Weights of a small image embedding model.
Data: 395000 training examples, 12.2 epochs.
Rows from block 12, named by matrix and row number. Rows with one number belong to one attention dimension. Each number is 200 + 30 x the weight over its row's rms, rounded and kept within 0 to 999. All counts start at 0. After the name is the row's rms in percent of the matrix's.
# v: attention query, key and value (stacked) (model.blocks.12.attn.qkv.weight, 576x192, the v third), inputs 128-191
# proj: attention output (model.blocks.12.attn.proj.weight, 192x192, transposed), outputs 128-191
v.33,058,194,140,222,226,224,217,158,192,190,230,197,231,119,208,174,249,240,205,207,184,236,210,186,175,196,237,144,232,186,220,222,220,212,178,210,174,228,218,235,193,214,238,246,202,184,215,158,207,214,187,244,192,239,165,202,178,229,278,239,195,95,150,163,213
proj.33,073,193,213,169,136,153,252,213,225,194,186,219,180,230,181,234,203,204,166,255,186,209,172,214,224,182,182,193,183,206,233,221,210,201,182,196,231,220,196,165,199,206,157,161,170,200,228,220,204,204,185,188,216,176,141,203,199,216,153,173,194,239,254,181,185
v.34,075,170,210,198,182,184,266,207,257,197,228,239,187,183,188,199,170,167,215,192,191,197,205,188,216,205,247,209,211,215,229,213,236,204,193,207,212,281,228,220,188,214,196,236,203,181,217,180,209,197,204,223,172,163,118,185,201,169,205,155,204,160,216,162,197
proj.34,081,209,193,242,222,256,131,183,204,223,202,165,208,198,208,258,162,296,156,240,211,195,190,240,175,165,232,185,193,201,164,293,185,234,236,216,195,193,165,124,149,211,201,249,215,204,186,198,192,202,204,230,168,183,201,213,230,186,256,208,138,188,197,198,179
v.35,064,199,192,216,233,210,151,238,187,206,220,150,193,218,224,220,155,248,165,233,247,200,189,233,201,149,127,246,199,174,197,160,167,185,203,187,190,160,180,196,253,140,234,208,192,191,208,179,236,211,188,223,179,228,208,189,172,238,200,187,200,281,198,187,195
proj.35,069,204,216,203,191,223,271,178,253,184,202,211,233,156,168,170,212,125,206,174,185,176,184,201,244,205,206,217,231,205,258,188,188,164,179,270,205,204,206,243,239,195,175,146,278,199,159,173,189,212,190,213,228,227,214,201,187,167,164,216,184,178,179,190,228
v.36,061,171,216,209,183,218,243,135,205,193,233,230,214,208,190,163,227,193,187,169,205,214,228,187,215,197,258,217,170,201,214,257,236,228,173,186,254,214,219,180,213,263,145,193,189,193,139,255,240,217,195,180,203,105,180,204,215,149,190,206,185,176,206,213,170
proj.36,072,151,153,187,213,211,141,202,209,187,219,182,180,189,205,256,189,256,246,139,233,200,182,175,170,273,176,215,187,228,163,209,184,220,229,221,211,190,158,188,222,206,249,285,166,213,239,237,190,192,222,158,203,159,189,212,178,213,248,202,190,196,221,221,245
v.37,070,171,203,242,228,236,202,195,217,209,227,191,183,179,164,193,195,195,221,191,217,194,224,202,180,181,227,190,204,207,169,219,242,212,206,173,224,235,239,205,188,205,238,276,178,193,187,199,213,182,176,194,141,186,77,195,195,182,279,198,165,175,230,165,131
proj.37,079,211,196,214,224,255,182,171,196,217,212,195,203,229,198,246,165,245,195,235,192,229,180,182,193,170,232,190,207,181,187,253,218,206,201,263,173,186,185,175,189,194,139,219,213,211,211,207,173,201,184,233,226,191,229,191,224,160,198,195,184,193,162,206,199
v.38,057,207,224,202,176,246,195,147,203,179,232,189,198,175,170,241,244,164,188,174,232,208,210,162,204,187,230,204,202,213,189,234,239,222,187,219,213,207,233,177,245,210,219,228,202,162,157,296,252,208,183,199,157,114,154,184,171,193,207,208,199,164,183,191,179
proj.38,069,128,205,146,224,193,172,203,238,205,214,220,186,176,194,250,177,256,237,138,204,213,189,184,187,263,214,234,180,200,177,260,181,238,189,225,242,202,188,213,219,228,189,282,184,222,222,234,209,183,183,168,247,215,169,203,201,202,236,178,200,204,214,232,245
v.39,143,206,229,198,142,155,181,207,153,209,184,199,137,245,167,197,217,186,202,192,228,220,233,215,178,216,147,238,169,212,195,230,260,213,238,148,160,254,195,213,171,164,255,174,157,203,168,185,249,179,186,177,172,176,162,188,226,184,226,158,195,242,208,190,183
proj.39,147,201,179,207,209,203,166,194,248,182,165,191,204,202,227,238,145,247,201,198,217,244,178,259,220,161,191,244,215,176,230,187,172,233,200,235,197,245,215,180,151,200,180,187,245,220,220,155,146,191,205,237,246,177,185,216,252,190,174,206,219,170,256,261,194
v.40,075,191,219,150,170,167,283,215,273,215,201,261,210,222,182,191,204,173,214,197,153,200,215,151,219,238,225,172,214,200,212,213,224,151,190,201,199,242,225,266,182,227,165,193,208,178,237,196,174,182,213,156,188,216,151,158,227,146,157,162,170,152,225,196,237
proj.40,099,190,188,258,247,240,83,197,178,214,211,148,198,188,217,228,178,277,174,216,198,189,227,209,189,164,245,191,185,217,164,281,208,209,201,178,193,203,171,154,154,207,198,256,170,176,187,181,172,216,216,233,139,180,219,201,222,245,247,197,180,207,189,236,109
v.41,179,225,194,259,203,216,203,191,200,206,211,190,190,170,211,214,226,165,127,199,206,168,167,184,219,210,249,184,173,195,180,170,225,181,237,250,162,190,178,203,237,153,260,233,237,192,228,158,241,200,223,274,180,225,182,213,186,228,247,241,243,173,179,193,206
proj.41,179,181,181,179,145,181,222,215,236,205,220,249,210,191,191,231,206,185,177,192,146,186,184,193,251,189,242,170,231,213,203,233,141,199,197,175,212,215,186,236,199,266,149,218,161,219,216,206,196,203,251,154,253,256,189,212,178,202,133,181,198,131,209,198,243
v.42,078,151,220,231,214,249,156,212,193,205,219,169,187,225,170,212,197,200,233,180,255,207,218,190,169,168,217,195,183,216,160,198,206,229,255,171,200,186,206,142,225,187,228,265,199,209,135,267,226,182,177,188,166,178,162,205,192,177,233,201,176,236,240,218,118
proj.42,078,213,195,175,241,249,184,205,186,204,199,237,252,194,173,245,187,264,255,199,220,241,215,184,197,210,199,220,208,195,180,229,210,194,195,269,164,207,182,242,190,211,188,250,170,213,201,232,182,196,202,191,234,176,231,182,184,180,214,189,189,163,148,212,246
v.43,064,166,205,236,208,227,229,160,222,200,240,201,181,190,178,176,215,184,226,182,192,219,230,197,168,176,245,232,187,212,204,282,251,203,187,171,233,234,211,170,196,200,180,241,200,188,156,186,212,203,168,169,159,146,160,183,218,153,241,204,163,173,199,166,151
proj.43,071,179,189,186,241,221,158,188,190,209,210,203,195,249,208,262,177,268,198,205,186,232,216,172,182,246,217,228,194,210,148,244,194,197,198,236,208,178,156,186,182,206,221,252,178,208,226,233,207,211,189,197,183,175,197,189,162,218,225,190,189,199,208,229,223
v.44,063,253,189,165,189,163,186,210,178,196,161,188,214,225,234,224,167,212,199,215,207,220,164,218,241,214,148,203,228,185,209,119,157,196,189,234,173,166,176,231,178,177,193,156,217,211,257,184,190,214,222,219,249,231,278,185,188,238,149,188,231,213,196,236,250
proj.44,068,202,198,217,175,165,240,217,197,193,176,188,210,160,203,143,237,140,182,222,181,187,206,207,231,164,195,185,203,200,248,164,194,186,191,154,218,220,234,195,210,198,220,154,211,187,197,158,196,224,206,226,172,198,194,215,219,221,136,213,205,213,203,184,158
v.45,057,110,205,268,237,193,173,258,185,204,225,143,185,203,214,218,177,236,217,197,246,176,237,238,173,150,195,226,198,189,168,196,176,213,193,181,192,159,178,146,220,178,221,217,212,209,175,212,217,196,206,218,213,159,193,207,205,164,218,207,179,260,213,197,144
proj.45,067,292,180,200,238,288,187,163,198,211,191,230,223,215,193,200,200,181,225,137,201,193,202,190,209,199,181,249,229,197,249,197,211,185,207,283,179,204,186,254,200,187,191,169,264,219,188,191,227,187,187,191,222,179,222,189,189,158,220,241,186,177,118,217,222
v.46,103,163,189,230,212,216,140,218,187,190,222,162,209,182,220,234,136,184,173,188,169,177,201,205,234,161,236,190,214,202,198,157,150,227,185,180,202,170,202,154,216,235,201,249,195,218,196,257,175,213,219,224,195,178,173,263,169,228,189,194,234,214,211,207,142
proj.46,096,231,226,164,177,224,266,220,172,198,228,225,202,156,184,143,227,178,222,159,171,199,162,207,195,201,216,207,216,241,244,214,229,168,201,269,198,187,211,250,246,188,191,179,244,208,206,248,180,196,185,170,173,236,224,177,164,139,227,216,159,230,152,152,249
v.47,068,206,189,189,194,195,212,206,198,207,235,242,187,222,170,188,216,188,205,206,191,189,213,163,204,213,198,186,225,192,173,169,257,193,225,213,165,225,219,237,214,178,265,271,236,164,207,160,220,159,230,208,133,230,147,173,218,237,285,225,202,197,183,196,188
proj.47,077,206,178,157,145,170,209,194,211,184,221,212,201,242,178,257,192,214,199,264,174,186,199,201,227,208,171,175,203,200,171,199,194,224,187,163,180,200,173,203,195,187,116,188,136,210,216,178,187,197,226,207,218,230,215,215,209,234,142,161,189,182,244,222,163
v.48,062,160,210,243,209,267,207,186,191,222,214,186,189,176,178,212,163,198,225,203,196,173,222,199,208,208,279,215,209,195,184,230,218,192,202,186,215,247,206,195,201,245,231,261,183,192,182,211,190,194,214,242,147,177,87,196,192,188,207,199,199,158,213,188,178
proj.48,069,211,201,182,224,252,173,158,226,213,207,223,231,195,202,252,179,252,214,179,208,206,182,177,171,131,246,194,187,176,221,256,228,226,224,273,230,221,210,154,197,219,188,240,204,201,209,232,186,200,205,209,218,176,226,194,169,157,234,184,164,217,128,228,175
v.49,116,215,228,207,238,180,201,237,156,207,169,179,186,210,220,211,148,266,213,196,154,164,217,208,235,204,219,235,201,204,189,214,167,230,204,163,246,190,185,196,163,227,183,151,166,237,201,227,145,186,210,213,230,176,215,245,204,200,177,200,202,225,202,207,159
proj.49,105,222,180,173,199,201,238,189,218,191,199,194,192,221,198,155,226,143,214,165,224,193,210,206,156,216,158,206,184,182,218,144,228,173,211,223,194,192,212,200,258,135,216,139,251,235,177,195,233,177,187,188,177,201,210,180,236,163,225,187,217,237,162,167,202
v.50,135,206,214,175,135,148,212,201,191,223,175,209,153,258,172,188,230,175,219,200,232,229,226,224,167,224,119,229,187,204,210,234,245,204,220,155,168,247,211,226,172,163,222,157,160,196,178,179,240,179,167,159,193,199,191,165,240,176,208,148,178,240,219,198,201
proj.50,134,196,188,226,237,199,134,185,246,189,162,176,209,212,235,231,159,260,198,203,246,222,194,256,212,174,185,241,216,185,216,218,178,230,183,223,189,246,195,169,134,188,201,223,254,196,202,140,176,196,209,252,249,150,168,214,252,202,175,210,231,165,244,276,178
v.51,070,191,197,199,218,199,136,200,168,197,190,171,211,180,237,220,154,193,162,204,201,205,148,237,204,228,191,184,150,188,201,157,152,225,208,221,207,170,192,167,184,230,198,154,209,230,206,226,205,212,208,217,259,170,280,250,200,228,207,202,213,247,221,220,141
proj.51,084,243,150,222,173,204,282,230,179,197,191,247,183,175,193,152,245,144,213,170,214,206,205,219,187,202,188,177,189,198,277,123,236,175,182,204,202,227,222,219,230,213,202,189,228,191,236,222,221,202,186,182,185,213,231,215,159,152,162,210,224,173,186,183,266
v.52,055,251,196,174,173,237,230,236,240,219,202,218,212,177,175,225,246,202,222,244,186,169,237,179,206,202,158,207,263,184,197,220,216,139,178,205,164,215,215,266,221,192,215,224,186,192,201,193,169,202,215,161,146,254,180,156,206,193,167,182,189,178,172,216,271
proj.52,074,174,266,198,238,171,137,175,151,194,224,143,215,199,207,179,148,219,184,198,199,212,229,197,208,143,217,205,226,193,149,275,183,198,214,143,169,187,187,154,183,187,178,204,183,209,186,190,195,208,203,246,168,210,191,185,240,239,210,201,192,252,204,225,83
v.53,052,216,212,241,203,209,190,276,214,201,210,174,205,221,192,213,169,230,215,184,203,205,226,194,202,183,195,217,237,217,178,192,142,163,215,172,182,172,172,215,159,158,222,216,234,185,213,111,218,195,170,264,196,265,162,159,217,190,152,208,249,185,190,238,222
proj.53,060,223,258,187,207,174,244,172,230,187,214,205,204,219,205,200,191,190,181,270,168,184,200,227,228,160,149,204,223,199,196,153,210,203,208,170,174,212,227,194,193,164,163,140,191,209,154,182,241,214,198,247,207,199,194,178,212,194,205,178,247,230,179,208,173
v.54,093,186,236,167,161,151,268,238,257,207,179,231,200,206,163,153,195,180,215,172,197,187,205,177,192,253,206,191,196,223,223,212,229,177,189,212,218,261,231,269,171,217,173,182,242,192,234,169,198,169,168,172,232,216,166,172,228,180,199,165,178,147,243,162,208
proj.54,115,192,149,243,229,210,102,190,186,215,211,145,199,219,223,225,169,264,177,277,206,195,213,224,170,151,223,193,195,200,163,245,222,203,232,176,153,185,190,163,155,191,192,250,190,194,179,154,183,217,226,243,166,196,224,214,228,218,230,210,198,163,221,224,139
v.55,059,211,228,164,155,143,270,202,239,214,188,251,231,244,184,148,206,156,192,178,167,186,209,189,226,214,208,166,193,203,239,224,221,174,227,234,193,206,206,211,153,234,161,167,242,209,165,217,196,189,224,167,155,199,215,189,268,193,197,197,211,199,190,251,191
proj.55,078,159,128,185,187,179,175,209,163,180,199,171,177,190,219,250,187,242,213,212,189,184,239,222,185,237,149,164,197,213,147,139,200,208,192,143,169,190,197,236,197,195,187,200,105,209,211,186,213,193,218,177,202,201,244,203,208,236,191,190,216,187,229,187,197
v.56,125,165,166,181,225,221,196,180,274,194,216,207,243,158,223,208,225,169,189,209,221,185,173,182,198,176,222,148,213,187,232,150,164,178,161,261,187,156,231,180,255,207,180,248,251,173,222,203,193,230,214,210,201,237,217,188,172,225,189,234,210,154,190,212,214
proj.56,120,200,215,208,183,216,194,211,148,218,233,208,200,187,180,192,234,190,186,203,153,186,216,157,206,220,250,176,207,234,187,249,194,212,177,163,187,173,204,231,201,249,204,267,151,170,209,254,233,237,184,184,193,225,206,205,138,230,227,211,164,182,151,170,217
v.57,062,192,199,146,217,178,212,140,168,192,214,229,221,155,195,206,222,165,187,181,157,206,196,192,196,213,228,166,179,216,271,234,213,231,174,226,226,223,196,174,174,245,166,216,195,233,224,220,196,196,240,186,243,139,192,238,204,188,185,193,216,167,202,208,168
proj.57,071,202,158,214,208,196,177,209,189,204,206,208,178,238,217,234,196,221,199,161,205,188,169,217,203,233,246,188,160,200,209,213,247,247,217,200,252,185,167,168,198,209,227,236,196,180,247,206,203,204,220,175,192,193,197,213,157,177,202,177,156,184,222,196,235
v.58,164,143,181,192,201,186,166,212,235,195,231,167,221,160,205,209,163,193,203,195,208,197,187,207,216,192,238,167,208,208,225,137,202,231,165,218,207,219,236,147,229,205,199,279,208,171,244,210,200,206,203,215,205,198,162,228,162,253,220,197,220,172,224,177,154
proj.58,156,225,190,215,188,245,206,234,191,223,270,201,199,181,197,207,224,212,195,247,132,223,214,190,172,204,290,192,225,225,206,267,234,193,191,243,184,162,194,238,162,197,177,253,207,161,236,219,215,242,195,176,170,236,245,179,186,169,232,227,151,163,146,176,203
v.59,080,213,209,172,164,167,272,218,222,217,186,223,186,185,178,173,236,172,231,227,197,183,233,174,211,230,193,213,236,224,205,207,272,180,181,190,179,264,227,280,205,204,223,207,211,176,255,172,186,184,192,177,185,233,162,168,202,177,189,169,188,174,210,163,279
proj.59,094,193,230,211,206,223,135,177,221,197,205,168,190,226,226,245,170,240,144,261,165,187,194,206,199,174,216,207,174,214,151,256,190,234,228,184,188,179,192,165,155,191,179,218,171,182,191,169,170,216,225,260,156,207,185,206,253,250,216,201,199,201,232,224,101
v.60,056,189,232,195,177,164,275,211,252,178,165,218,213,221,198,168,180,160,169,155,131,168,227,193,229,180,255,205,192,228,229,238,159,162,231,187,209,199,218,181,191,206,116,199,235,179,188,216,183,186,225,176,182,197,195,183,204,164,176,209,196,206,218,209,178
proj.60,071,199,181,230,215,214,205,189,115,181,209,193,177,190,202,198,210,269,216,271,200,209,195,205,148,193,182,164,181,221,175,169,254,177,205,220,179,187,199,202,216,180,203,178,134,219,200,212,175,184,187,221,207,163,210,188,200,175,215,226,205,152,206,193,227
v.61,063,203,170,165,214,197,108,197,155,207,221,195,203,202,206,230,196,218,197,199,251,224,182,212,130,165,148,214,203,196,198,147,192,207,207,234,171,191,173,162,205,172,231,196,213,192,206,215,224,210,214,207,276,205,231,214,179,241,224,165,201,220,204,194,168
proj.61,066,228,190,176,157,161,271,196,216,210,198,237,220,200,193,177,208,133,229,180,202,202,172,224,236,224,198,231,193,185,260,164,213,196,213,205,219,220,223,248,210,220,161,169,267,179,207,179,215,212,194,126,246,230,228,209,185,190,174,194,161,204,198,195,233
v.62,126,239,187,197,236,239,236,172,244,181,193,236,225,156,215,185,253,194,186,226,218,175,175,178,193,219,230,184,221,172,186,216,202,152,211,279,191,143,174,236,230,186,212,168,249,189,226,178,191,206,242,217,185,256,234,167,213,204,193,238,185,161,169,199,286
proj.62,129,182,217,177,180,155,197,203,155,188,185,193,197,240,186,217,211,160,175,211,188,165,221,153,237,234,182,162,183,195,164,187,180,201,211,117,194,187,187,193,223,231,202,197,115,199,170,220,246,196,210,188,214,209,185,229,155,266,178,180,217,196,210,168,190
v.63,101,220,165,230,220,273,175,183,224,178,224,194,228,175,230,221,245,205,161,219,221,186,189,187,201,188,243,181,202,153,189,204,161,175,207,252,183,129,189,188,229,167,210,218,218,194,166,208,208,225,230,242,167,216,236,196,162,213,207,242,211,201,165,234,244
proj.63,107,172,228,155,160,150,237,204,144,183,187,225,210,190,163,167,230,142,205,188,171,189,223,168,247,227,179,167,215,227,189,174,187,189,190,147,204,206,221,228,229,232,205,196,124,210,194,258,219,184,221,118,224,237,167,202,140,225,174,196,198,221,194,169,216
v.64,117,190,154,174,179,166,178,200,186,199,194,218,193,245,198,198,196,143,207,197,199,198,192,192,224,221,133,216,205,207,184,84,225,209,192,186,159,146,173,263,142,214,226,214,178,179,207,194,224,218,200,162,202,203,234,193,210,245,214,151,271,230,187,178,205
proj.64,120,195,274,201,232,180,237,193,148,182,171,172,189,186,185,180,226,136,191,121,220,161,182,194,229,236,220,173,161,214,207,203,123,178,232,175,232,160,157,204,270,217,231,155,243,236,201,235,241,199,213,248,241,180,175,214,202,201,208,195,172,218,213,192,231
v.65,083,207,194,207,177,250,200,191,198,227,245,201,193,213,212,222,201,210,228,201,141,238,277,198,222,169,207,154,174,222,209,208,202,200,211,173,222,208,223,184,173,206,154,222,145,224,153,215,212,229,259,208,122,175,189,188,197,186,175,167,208,201,178,231,151
proj.65,093,162,203,219,190,235,146,194,171,216,212,167,201,180,223,170,187,202,214,106,169,211,192,218,143,188,238,198,227,196,268,233,151,196,224,208,207,161,166,229,187,203,230,148,253,250,190,196,221,160,200,178,248,205,221,168,250,163,252,207,135,182,185,169,222
v.66,108,222,196,222,199,276,193,176,174,245,230,206,221,187,205,250,194,223,225,207,164,208,225,206,239,202,235,194,159,209,187,243,163,180,218,213,245,162,209,133,211,216,147,222,172,227,141,213,190,207,222,255,152,160,228,213,143,172,166,216,182,207,196,214,147
proj.66,110,185,177,202,183,200,124,197,257,197,229,199,195,159,208,204,140,238,205,143,150,229,213,207,160,196,212,228,251,215,205,226,188,217,219,200,217,219,199,275,129,192,225,163,181,216,227,177,186,176,226,152,246,243,181,153,276,205,242,226,170,199,208,196,228
v.67,098,202,246,227,194,222,237,209,245,216,195,148,218,189,205,229,242,217,155,212,204,186,199,194,219,238,265,205,188,199,165,277,137,164,214,209,235,208,193,160,212,204,189,177,237,229,190,204,212,196,208,216,211,208,163,198,177,205,180,256,175,155,209,250,223
proj.67,098,214,180,246,236,180,183,193,196,224,239,228,212,177,234,210,174,266,226,201,209,230,218,237,191,186,165,234,246,196,211,158,253,162,164,224,188,220,221,204,162,187,237,229,153,172,208,179,206,196,168,176,199,192,167,185,191,172,205,235,263,178,183,207,245
v.68,068,181,214,218,201,224,163,187,216,186,168,156,251,206,207,228,215,216,166,233,192,202,167,223,196,195,241,218,197,204,158,193,201,191,157,209,236,210,174,236,160,139,229,176,224,182,225,187,230,211,151,216,236,170,183,197,227,231,215,226,197,223,213,218,278
proj.68,073,197,207,178,198,130,256,181,190,179,218,202,165,190,195,158,232,153,192,145,181,170,210,185,236,261,218,241,240,200,254,195,203,161,160,202,173,151,197,201,297,208,148,194,258,178,226,172,166,222,160,226,215,216,158,200,182,200,156,236,234,208,181,171,215
v.69,081,231,200,199,175,162,213,264,192,218,185,190,212,200,201,191,227,222,229,141,182,184,191,178,202,248,230,211,214,210,181,191,211,203,209,138,219,187,210,164,188,167,180,215,225,225,225,185,193,147,176,171,212,280,214,202,173,229,221,227,172,171,233,193,190
proj.69,103,218,107,230,244,228,170,159,217,207,192,230,215,214,187,177,200,236,198,284,209,221,178,172,162,157,212,166,189,209,170,207,244,198,225,207,159,193,225,224,179,218,204,218,154,208,206,197,203,196,235,190,194,182,207,200,200,230,234,186,208,116,161,203,190
v.70,094,181,227,223,209,179,230,209,209,198,163,186,225,175,190,198,204,220,152,200,264,171,144,207,218,233,256,213,217,199,178,238,160,199,186,244,215,199,180,204,233,220,245,155,258,168,240,186,173,181,176,217,266,216,209,197,188,201,176,230,190,186,238,211,257
proj.70,100,259,189,191,237,149,206,194,217,207,206,227,220,178,191,236,204,196,183,258,229,201,226,192,248,196,159,204,196,180,141,167,238,188,166,209,202,236,241,180,192,178,194,249,118,127,204,203,184,227,205,236,164,190,144,212,178,222,137,214,259,228,210,231,173
v.71,119,189,230,264,168,194,185,259,231,205,203,144,188,189,208,234,208,211,151,205,208,183,192,227,206,215,248,215,163,193,149,174,170,197,209,206,209,170,168,205,149,164,241,184,224,192,215,175,253,221,193,227,207,237,175,186,180,195,197,220,244,176,199,236,265
proj.71,113,213,240,190,275,176,227,161,166,204,197,224,181,219,220,173,212,183,227,135,258,194,222,192,225,223,158,218,199,233,211,150,206,139,205,190,218,187,199,166,264,168,188,206,194,214,179,223,186,209,159,227,188,165,163,196,159,170,202,236,253,192,197,182,223
v.72,081,184,227,187,199,167,190,192,224,190,162,153,191,216,224,181,198,169,163,231,210,169,142,194,217,251,185,219,189,175,171,125,180,190,180,243,191,191,157,263,217,189,242,169,250,174,222,203,206,232,179,186,238,166,215,203,253,282,236,197,231,229,222,210,251
proj.72,084,187,205,202,230,155,274,205,170,189,193,189,203,163,219,173,226,174,235,130,226,160,197,197,260,227,212,198,209,198,207,174,146,153,170,131,207,186,180,179,279,218,196,216,232,172,201,203,217,216,177,266,210,194,121,245,183,173,142,226,216,227,194,202,237
v.73,075,171,250,212,189,227,175,224,248,195,219,176,180,198,208,238,223,202,207,201,219,228,262,197,204,171,238,148,180,183,204,260,181,197,234,214,212,237,247,163,177,231,203,193,220,180,220,206,169,225,221,230,210,200,130,204,184,215,211,177,167,136,172,232,163
proj.73,086,183,208,237,215,199,169,220,144,215,206,183,202,192,222,208,176,283,197,147,210,193,179,236,160,216,215,235,225,158,233,174,197,218,165,221,208,193,206,185,154,188,240,168,246,204,228,177,227,165,163,182,186,189,211,182,259,153,225,195,203,190,216,208,260
v.74,071,215,234,199,219,156,211,219,215,189,169,208,215,215,196,184,201,193,190,190,277,173,149,179,218,219,200,248,224,209,166,164,186,190,177,209,191,159,139,246,191,191,215,195,223,176,226,195,156,183,140,200,283,237,230,172,219,267,230,220,198,241,244,193,255
proj.74,070,233,154,178,233,151,218,172,210,213,178,205,209,225,192,220,213,171,206,266,224,188,206,180,279,224,186,202,200,178,146,203,197,157,171,151,207,190,193,207,248,206,198,207,134,180,199,214,236,248,207,243,175,188,167,235,160,236,122,216,263,215,180,225,182
v.75,085,178,174,180,183,213,191,180,205,194,180,148,206,245,222,200,218,165,190,227,173,199,171,197,252,227,190,232,182,182,153,96,184,176,164,207,191,158,170,240,185,190,214,182,189,206,187,209,240,247,198,198,197,133,230,202,231,236,180,194,268,258,183,193,238
proj.75,106,182,253,200,218,155,242,198,163,176,212,185,196,158,215,149,205,160,209,60,201,166,192,200,220,234,219,207,214,206,244,200,125,184,187,168,208,163,169,205,275,204,201,176,257,222,209,202,202,211,188,223,232,209,140,198,207,183,181,224,182,216,200,190,228
v.76,124,207,158,140,219,181,194,138,155,178,206,255,198,211,201,163,204,164,232,201,159,208,221,188,189,182,122,175,229,194,245,162,258,203,184,196,162,197,219,234,215,233,176,214,176,213,184,209,167,220,218,162,173,162,210,193,237,220,208,151,202,218,158,173,166
proj.76,122,160,214,212,135,233,197,243,200,174,200,179,193,217,174,200,201,165,178,228,147,175,177,186,181,199,258,169,186,205,224,240,170,247,234,177,189,175,159,221,203,247,198,190,273,225,208,204,212,218,225,189,199,223,230,199,194,221,193,157,132,206,200,202,181
v.77,068,243,206,209,269,295,209,192,170,205,209,122,197,190,220,173,195,183,171,240,164,182,178,210,197,212,236,188,200,151,182,204,175,191,187,216,216,205,177,193,239,184,211,169,186,209,155,198,223,196,190,218,151,124,225,222,195,178,191,244,170,180,212,164,154
proj.77,064,214,179,159,170,180,231,248,279,185,187,234,230,231,200,207,213,184,202,189,205,187,189,191,174,164,178,178,210,246,257,246,170,180,194,261,191,219,204,192,186,206,151,191,220,191,199,185,159,207,188,208,255,254,168,194,209,188,158,168,205,184,233,182,210
v.78,084,247,184,229,256,244,212,204,155,208,232,231,179,172,208,202,180,262,237,202,168,183,197,201,195,171,228,198,185,199,237,253,182,209,189,229,210,208,201,141,249,222,173,187,184,231,184,210,163,189,225,296,197,196,241,232,135,152,163,203,189,191,191,191,150
proj.78,085,210,175,176,135,205,170,244,270,185,204,211,209,246,182,186,179,211,184,246,172,249,237,205,181,168,143,218,257,209,225,221,249,229,212,217,148,251,223,209,139,180,171,195,179,201,194,181,175,181,222,119,184,231,254,188,242,210,190,167,193,216,234,220,143
v.79,060,195,215,196,219,148,228,225,149,195,201,230,209,187,203,157,208,184,188,218,220,150,226,152,192,174,220,163,186,161,223,260,215,163,214,167,173,194,182,204,247,249,213,162,190,220,202,207,195,181,251,239,216,247,148,211,195,196,148,210,202,178,213,198,150
proj.79,069,239,182,192,188,256,198,231,281,173,197,246,221,230,173,252,199,247,172,293,201,231,213,207,182,195,185,187,191,187,125,162,227,212,217,239,217,199,240,174,140,171,141,225,126,205,184,227,194,221,224,197,138,239,255,182,200,205,213,182,260,218,192,241,166
v.80,140,187,123,227,191,189,199,216,155,199,186,175,216,222,199,197,173,167,202,189,156,172,181,211,225,221,172,198,192,192,178,68,180,185,189,200,190,133,162,236,194,232,177,216,210,206,201,164,199,208,222,214,212,202,242,218,214,215,157,153,262,190,194,178,226
proj.80,111,216,219,252,237,194,178,189,202,158,166,198,190,169,165,171,158,167,176,145,219,185,203,201,214,197,182,189,188,223,207,230,151,175,250,183,183,226,166,231,211,237,211,190,214,245,201,219,186,230,265,209,253,186,161,200,233,245,197,159,193,172,208,224,254
v.81,145,210,166,155,221,205,193,152,151,201,188,261,205,207,187,165,169,197,242,199,177,202,198,172,206,204,136,187,228,202,242,180,224,217,165,185,195,222,218,224,229,236,161,208,178,192,186,214,155,203,207,184,200,148,237,221,227,195,190,160,172,232,199,169,143
proj.81,139,192,199,216,140,215,153,234,248,200,204,196,224,188,165,214,175,195,164,231,153,189,183,199,185,185,246,176,208,180,204,264,162,252,192,218,195,217,174,234,137,245,209,214,225,179,242,176,219,198,247,202,228,242,216,203,222,232,199,167,131,195,215,247,177
v.82,110,183,248,237,168,214,234,201,203,210,224,178,217,204,230,237,223,204,133,195,183,182,186,243,212,212,252,194,155,201,186,242,175,166,234,195,220,184,181,180,168,200,236,197,215,207,167,198,271,227,235,201,184,218,169,186,177,132,199,226,226,190,170,255,253
proj.82,106,213,259,165,231,231,224,165,209,204,211,220,190,135,225,206,193,192,220,158,211,222,213,177,239,283,167,225,206,241,183,161,201,155,209,203,241,168,180,216,227,162,227,218,133,212,224,220,189,195,177,194,174,186,184,164,151,197,210,264,223,229,214,190,211
v.83,076,224,171,199,154,135,176,237,195,186,238,210,201,202,197,231,163,210,231,167,173,224,253,196,197,173,182,170,196,206,209,182,227,211,207,160,181,187,220,216,135,205,185,213,148,239,221,190,208,201,231,198,169,264,156,185,186,182,199,178,218,166,176,218,217
proj.83,084,192,169,240,198,277,149,184,161,205,196,185,197,204,190,216,191,214,178,237,219,244,179,167,155,194,183,174,176,207,164,208,189,218,261,222,210,174,186,200,191,214,270,199,223,249,176,256,254,209,214,169,173,163,281,167,193,220,252,181,200,192,182,190,198
v.84,121,214,152,240,225,218,208,235,148,209,155,203,197,223,187,179,192,227,216,189,231,164,153,188,236,233,191,236,205,197,178,146,157,205,162,213,220,175,174,209,253,215,170,176,231,202,209,187,170,179,172,283,260,192,229,241,180,216,148,207,214,191,266,179,196
proj.84,108,202,171,196,201,138,178,210,255,197,171,210,225,182,192,202,153,227,183,244,203,207,261,251,221,175,164,199,208,194,185,203,222,234,163,182,191,278,260,231,136,210,204,196,190,189,201,162,147,201,231,172,221,191,190,216,212,210,157,156,222,178,241,252,184
v.85,125,213,243,134,210,199,199,168,216,198,183,240,199,204,191,147,223,199,214,208,222,190,214,156,185,204,161,205,237,201,239,269,227,221,198,212,196,286,252,217,263,208,172,190,179,200,208,231,156,190,208,155,195,163,171,205,230,222,249,207,138,218,210,196,162
proj.85,105,155,169,203,148,196,220,239,175,214,212,191,232,225,204,221,217,237,189,265,153,185,170,205,177,178,260,186,211,137,231,198,225,246,132,193,200,213,229,187,192,215,184,201,238,140,198,158,207,172,188,210,179,214,257,233,204,170,182,178,165,195,187,190,155